{
  "model": "contrastive image-text model",
  "dataset": "simulated telescope pictures of galaxies",
  "train_examples": 97500,
  "image_size": 64,
  "crop_scale_min": 0.8,
  "horizontal_flip": false,
  "color_jitter": 0.2,
  "tokenizer": "word",
  "vocab_size": 28,
  "loss": "sigmoid",
  "embed_dim": 256,
  "encoder_arch": "densenet",
  "encoder_norm": "batchnorm",
  "encoder_activation": "hardswish",
  "encoder_depths": [8, 15, 8],
  "encoder_kernel_size": 3,
  "encoder_stem": "single",
  "encoder_growth_rate": 16,
  "text_encoder_causal": false,
  "text_encoder_width": 192,
  "text_encoder_layers": 6,
  "text_encoder_norm": "layernorm",
  "text_encoder_norm_position": "pre",
  "text_encoder_activation": "gelu",
  "text_encoder_mlp_ratio": 4,
  "text_encoder_head_dim": 64,
  "text_encoder_fused_qkv": false,
  "text_encoder_bias": "all",
  "text_encoder_qk_norm": false,
  "text_encoder_layer_scale_init": 1.0,
  "text_encoder_parallel_block": false,
  "text_encoder_inner_norm": false,
  "text_encoder_positions": "learned",
  "init": "kaiming_normal",
  "residual_init": "scaled_by_depth",
  "optimizer": "muon",
  "muon_scale": "spectral",
  "lr": 0.017,
  "momentum": 0.95,
  "nesterov": true,
  "orthogonalizer": "newton_schulz_5",
  "adamw_lr_other_params": 0.0027,
  "gradient_centralization": true,
  "steps": 9200,
  "batch_size": 256,
  "epochs": 24.2,
  "lr_schedule": "step",
  "warmup_steps": 180,
  "weight_decay": 0.01,
  "adamw_weight_decay_other_params": 0.01
}
Rows from block 19 of the image encoder, named by matrix and row number. Rows with one number belong to one channel. Each number is 128 + 24 x the weight over the matrix's rms, rounded and kept within 0 to 255. All counts start at 0. Numbers have three digits each.
# conv1: bottleneck pointwise conv (encoder.blocks.20.conv1.weight, 64x272x1x1), inputs 0-135
# conv2: growth 3x3 conv (encoder.blocks.20.conv2.weight, 16x64x3x3, transposed), outputs 0-15, a 3x3 kernel for each
conv1.13:166140124142136105139098138120162138119117151140143127134127105162129131121101128096118145139124139106109142124149147173115120135138132131128135151111136117141116128111151079113134109155118138118127143158136166110134125123160138138130120139125122101145122126109103119113109133149110115139109153110148130111128114121127155117097200136122137113112127098171127111133119133156117121095153156129130168117127156128
conv2.13:141112159118134142132122157113113113112161115105121130118148139151135131116122122100143115122150147114129174102146134124139114111163108130134130147109143126120145157118155160134098127130093114150135117138099092118113107114073118128118131101122193174183161164172117197146131149100138164148129138138143113122123119124112127132119130094121110124115112095100099103098137114112127128132135141134144150121121110123106135125122132118133119
conv1.14:100116121127113106114121148131156113137116105132158144098167140126153130140144103125159142169153143148136146116134107149129171127115103091092089135124147152151153141100126119137117151147071113179112198163156130111135128105108134121159094138107135150125154133099164194158114102087111139132083100088114106150106131143104124089112138161157159128104098112072082114147141138148111089133093153115147120119119121176
conv2.14:105119132107142122111120146127112134140111184150118112135089118124100110089111123090151136105133134138140124086132133105143131086150110135124110138136094106098103104125149099127147133156136141106108135177121110140118121172149153139120167137137131145153103118128113122148097115123100100117157121114125123086127143139113129130096135156112121134149142135147134119183136162125102099107119095128123123111133108152133137137134143131113128
conv1.15:144148125111135110138121112106103126095129087126129115126114124133109125098135136119171109127110090126132141120098146122147099125093140124128140115118097127090137130126104174174131080127154099119097071122124113097130143099124091126132126137137124123087084106104126112080088141100116147109141081119161173136112126160131120108152145097132126139110107119146150143183123144130147102087138166089078136105123197061
conv2.15:122145165124119144145110107095099106126102105136094108124111108070138152102128142121114124136174168121158182098102125142126126139110131106091128141108126112115154118111146175140114143147131097082128136145085165163121066098106107128140083141125148149114103087094137133120085111124118145095161155107089136118102134129104095126138154126113129151149091139157115097105121109143120093112080110122124121125126136143150077107128097105111143
conv1.16:154137132129113121085135115112143138121122138111125122134121098128106145127115134112143145105097118193125144117128139092111157138131132114129143117144109105126118110141141129103088122140106146127102113091168149146141082151111112124109144136098101125127116146117114114119125137123146144114140122111123174120122138087125126152140162129164114137107114085193105102175161140116146147121122063132121166108129120129
conv2.16:137115119131129127149111133133136144135141136114132126115109151086106136132132154087117149122135127074110119132132100116123121109106091133130142121108125113136108120132121131099127134094131142090120147116119197140149103085127110109154135153171143152124131099131104099118142164122119104098110080085129139175134122119138108116148138173181147143163133128148174083121124109101136139118121120095141141121135128118088111106103122098115121
conv1.17:130123151146140101144124132144158182154097141153123131147143142118117150128138148142127173110102126099122147139120130155134120145126130151141132122152132127137166127134155115139122151143109129117141149131158158121122118130118163143141145116137135148118168127168111099143150113150122113109127140145119134114199086118110137135136108116094095128153125067149098134094090126147072128062118156086132120119170119157
conv2.17:098123156132121149122122141132113153152122123133124125121104122097128133159125141134151121133137136118114128127112148128140117147154115126129130109107147071111115154128137107156133143107144157125152124119125118132124123100126138125136134129135091120102081120126127156132111115127152120163120155151126109132101138153101125101094124138146118104126139126144155139152135130138132115141117165146123138130120122125118136128142138124145146
conv1.18:140124129116139124106130118111146135104121099163144180131118144096168152133117143131138112121190160115138140109142128110120124140121144131128119146107143133138183122112093116135161165109116109112103131101134128156132127161123070175181154140126101113128147153119141130126094139165104204133124141096110135106097149108113102118104118174144132093114138172151190156177124117109093132093101149086090136115128107163
conv2.18:140164126136147121113114107124116175091147142134141144137169142168189157164146127160115116135120107161128136101142171144113152162136140121160146112106121125098116118112141124098146160135139128126096174139104179159107158148128145134152112102116143146138134149130124148127152124165148107137176157141135082109116108132140107138133115135136126121135121114116122126101156118126132144119104120118085141102123133135144163161141153159155164
conv1.19:111129120128092106152157132121142099139119080137096118133145124113141100119134140129137129148099140103124143125138162125174171132154152142133138129139088149121105126128185092148118157109128140123145101160138136084116126124150098145096144173116130126118114126096140094100137134115140151162136112118126094119166121151088151157119136153117103177123091112134173089101110105127152105081136086151140102172125083141
conv2.19:188129119151128102143139099128106117171113150166159129128121133137128135136139149094116169087132164112130167080114161096133151107142168158128147119129089147129089118117111102108097106112136130115113113138193084147146093133135106120121114094114099101147096110146112143162062104107132103092132135107126117125105092117127127154112137126141129138146176123156116134141174153156120153131128132146139116124086073111136139143128139156161136
conv1.20:128121161137123083147144164147121134141161146107127138125140189140122096118167120135158146143130103109122124105121086125138156137127115113118147143093124113146117184117134179148149114155131105140104139120158107127104154111107140118174179105133124140139129119145110136137119116145126136154128142125164108134104114091126118133105122123127125147136086150117104091113150114122125119117106138128152086139121160105
conv2.20:087095164104094180073115212161135123146125121156116089112097138121128112123109143138118110130136110096092102143125151116097136117109148151119106136128115173126086146192192192119087156116105070119084125107153111107147186169139149146152166161143119136102115114139150108112126134150136175181142137112134157181177147150173141103084086100143122128102108094153125110164124107189159125123162150145169144136179139176112098154110111144107119
conv1.21:127141117133145160108119121154113112132127126121149154099155105176108121149112127149105112100121147137102124129132157117111095141117089146090116095133098126121140134141124113116092139185115155128121135137176145129136094135143124160121115121125137131115100130076137150137187138160118124127122133114059140139124120111120110127086124146115115136130109119138165162097136124107101129127121151135141136108159094209
conv2.21:124131110099131173101146177098104119141113126140149131136144142144133140151135112147110124129132133132121128134127140091156176100155177101113126137112182152142182127124134133146158081128126148078118140149149094128121139117129160104080113117093144148136139139126122146160142146154120167165148115152121121099120173148142148165082110096099109139076094116103122123100085097110136109118117133127127109130175164148125094110113085097092062
conv1.22:115146141119123097137144162116146113128111149170145145120094113116158130128114134142138156169167152134153127121144106160114190127104095142111134180146135167174127152151111104088156133124131121139136114133124139128120160132132127159123084146145105112196127166143122155135115141117102141147124168117191150129127099113136129133148121161140089119137116132125149131099139120110146106171131111118116092138093136073
conv2.22:134117109137113104115138087146157132117158135095113103116126141144110118153107103143131118139115130143120121167146106121130119099099145100137112135163137142177153146179196176128090189169136140149158115164122107117088142130064141127088122093083116093073119132116137118121155141149137165190117120122109134123137134113149150146120160133098125125101110119099097122100089149106104123126154143130166138130145145179170176174153153168147134
conv1.23:128144125120134089177144119166120121138154139135113102126124141085116095098128134110137128135158149121116117151112124179139140132127099112142134138125133137149112151120101121107161088167120110119123129151138128133200130114132129122097170127144177122147137099125109157123140119131129100149145150124131129141136084136185134093125103103067125117180080100141103151087142130102165206117148137144125100130126140097
conv2.23:117094152087102182103133203113157132113095119127102150096128159098146137133121132161153132139169144099132119168130109154138096112084131144092098116148107133148150157184133115066112136102114110126105137105096128153136125126152136137155146165142147083170121147151133105122156097059166163176076118153138153105134140133163153120170112090154131134134136173098155125146151121152137165122114104124150139141159110144155113118131096114114109
conv1.24:117127101130122095131118121128140139084141096103146107090141128165106131122115127136126111108127080182132141105102151123121139159104090125129142120116106108144152149105137135117125108162143164127098127129127111098102138142136149140150087143099139140070139093107122096126119119082131109113151119151173146124128116138115109116131162133118106103129157194146129170149105136102133077131143145126116199139140173152
conv2.24:137132113148107156156187130098113120113118140130125122128132151142132152152123100067108129118153162104125137104134080123155139085140128103127118125133151120127138124150121131127105143154144079067100173123141134158132109116079125119114172102139105101104124105113122129098128083100132164144098089097101120098141117116127118120139156128128161192115140145116126126090102136135129152116122135096151101104157125144136112122119101104092138
conv1.25:119156115121103123156153148089114143105157132149172113134138132157088131154178136108117087116122127138153116086105146099094140127129120149099140121128091147132139165138126112135124117138120119109126153089097114118127158140126125147136153134125129121142122147145111150132130163119115151084087122099134111090095137118112100141181128116126141109092095100167116111191131126113084065124121162117133100125099157112
conv2.25:104131150088125168098137194124111110128096142139120117117092115115100130086148162098125137110135133102125112121174145124141090126104124118132125127117137105121102114118133111137127110119134123082109148134131139113135121123118123114143105127153132094106113130110140123092094119146104135142138121119137142081154134133126125120121144154123124129126105123143145113181132120185140128152140147113134140137159172139130103099130133113125101
conv1.26:082125140136139082159131124138122145102115150099136115110108133092127129113139110111120151140124088114120157162094125149155156114136114132141121155122077133151116129122115122150155108161143113161127113123091113083134154110102126108129127116120147135115121135139104114136105142102112109129134133170169104131148145149145161086125144126117158120118152124127116113136123104151135128139128099146137104102114139094
conv2.26:124081087121094081143128127136162155122143176098122155152103113108137145112138148096156178132120155119104115159203104167159121130140128076096116117163189131148206169158114142137076109125099166191161130184135057106120130134101094102098123097119134156143158203146128132093180223167146153160106058082102092140104125160118162104126120139131115111125088107053096099078110110059080082126147138122125120136113131123107116147124125109083093
conv1.27:121128141137132108089142200110086156135117177136135125083168127148109150123104130146129146123083117139109111142131120101086213099154111127109155106114110138163128154121136132117109097124116129147145079075140127130104117124146103151089086137091117132134133114140107126136136148097086155161135137125113098114135189106096193133142142117109148129122166097129097137115171104149139092108153119121145142147121125097
conv2.27:170107123107119104124135094139126148079119107106118115134125132125123190146129154119137132115109148118131111136173112142108100114119104107128168110163167113162158121147172188145110124188126155156136081138166091102144119105111133116114122121112162113112133125114106091060141176195148144167150096102117130108117137145121079085129116102123109081144110094113080123085100106072102120116133137143141133115150103149139134127092156086115129
conv1.28:159119158121167123130141128158129129153152124108146140107120147154111113123115112139133140171142123152133131087108077088117153133097113118124122148164123132159138187121100177107143137139095076134141123093172127151125141121115092117165156088134125134119117112109161121120120133108168110135146094137106153134133136156164130137138161136135131111131117143130111127122125116133136113123100127138127144124107168125
conv2.28:096088169101103214116122211123151125122131115117139109127111137113128158125144175145112084136102114126117108132096135125117123112103119135113124130122102164135119168178158170166136182133102116113134080152146104112129136175158131133148166127115131105123150151108102106131150132164116161182157157140152185193148173142159107112125091105130110119091115079201128105185137088152154145152164130148170199115170154119106105116102124093125123
conv1.29:128131099136122092131106125132128123109116123123143137118132128143129132098152114097144126105125134146110158139116138127121171162098097129099139099123153130114118133138140119112114137128136116127123139094137090116099107124127096128102082149111134138098149131137085164129159130138130144083109093123143133119083152130128109127138180105160098134106137125118153162206077149101156083097149175122105089136136169151
conv2.29:130143114112120140092122119113133162117134128120121095161144117141087115133141133069100141132117171104116098104152152123147122104128131126098111088136158089155148115123114149118106131140117119108121151118115142146147123114125159134133147149147094124143114109119096117109104127153093121131100115119130143151122105141123144129132147139113161145122130133104094157133120178127124137100130153084102115138145126110129148132125123128152142
conv1.30:156090128109127121110125113118134128137128140110185143153120095130157138124135121136139119134120104144091136125113125140126148162103110120187127123100108122137154138133112095147149132136143120106089132134170112083147090152103125155129150132138100117107157124088132152107133120107092135141118137177110140110141090124099128142120125135101133141146191124129167116106157107130150124101098104120158120158139146135
conv2.30:115135110129144150111109115108110151147143147138144148107091145111119163116155116134160143112120127100124126147113133117126108130142116129167142105121117124102083122088105123099128127109135149152119088121145115107125140132125119126135114167134144156122127139124096131112154135120077120104132138143116152127143099097135098138147092126110125108141125115143127086128137119158143114136167169134107142137119125130142128131130135149135149
conv1.31:131112097106124139137132156094130130125153124146149134090155112097112139142166118156089118137124118133125102157100108100115104138166127151113111119101195117141164151140115073160114123120119112117126144135123098138112139106130164120113119082118123129116151145178136143136174149128099147121103154112129121165147137133137164130124141143118164101112137137158100130102131126139109176123255132108104091132125107120
conv2.31:120121138124105134095148141125125123130136139137127181106099120115113104102121124099209144096145147069093138123135131123154131112178124116114076102138139086104171100112098107135121084120123139151122139154129129129090128100135141138127121111129132092109112120148108168142143140126159148149118125149111126115125134108137112091147141151133179134106143120111139114136133130123126110114137124126110136105181125111126096135110132157136129
conv1.32:128128126137167095119129124126126146124136124107118146079148129109121119107091140131131171098153132092113121134090122129123113113113102130109142096103157121098159139110140128149143133138116082136143122108180120118121130101129091130141135117126101112138168099129153129146124122090122162124095093128129128165208113151122125140167073165115111103190172096123146078060082097127077167112104119179130137129104120164
conv2.32:164125147135124116117149128139118126099135124129114122102125098077104153109127106110139148088104127108122104123157152131138127099091113156134138100108136068094110128132148112138128148126129128169112141144124114124110147144129115163150109129113128113148140140142101101121092154124143146138147145115117124136105113117072110116133109129106137107132113108110125118129143123132115117142129109126115149093107132110137125160145119147113141
conv1.33:173132133143122125075134100150142152156112163122107092141123124130146114124121116145123155109147127142132104152151104110138129087109103123137119096123143135151120133122131152098091153145117128119146153132198160146093128133138153161147131087129103138109190153105146130125085129169101129144143113124102134138126179094088114140118143123134146138094099188155123120097119127109111103117101120131073151110122129077
conv2.33:116115151096125155119151168140165148090117141129132133144169143157127144162152115148142157125102169121126138136134142117076172129107138192150116160145095164131112161126118150152149105129156115097120126109149158172140158156166156147179163192178163155134136115131123101130129117132145115097146138132163161140180146136118080086096121159161105133148139121185156153176173104164148130131111132137166119123103097151091094119102149149126143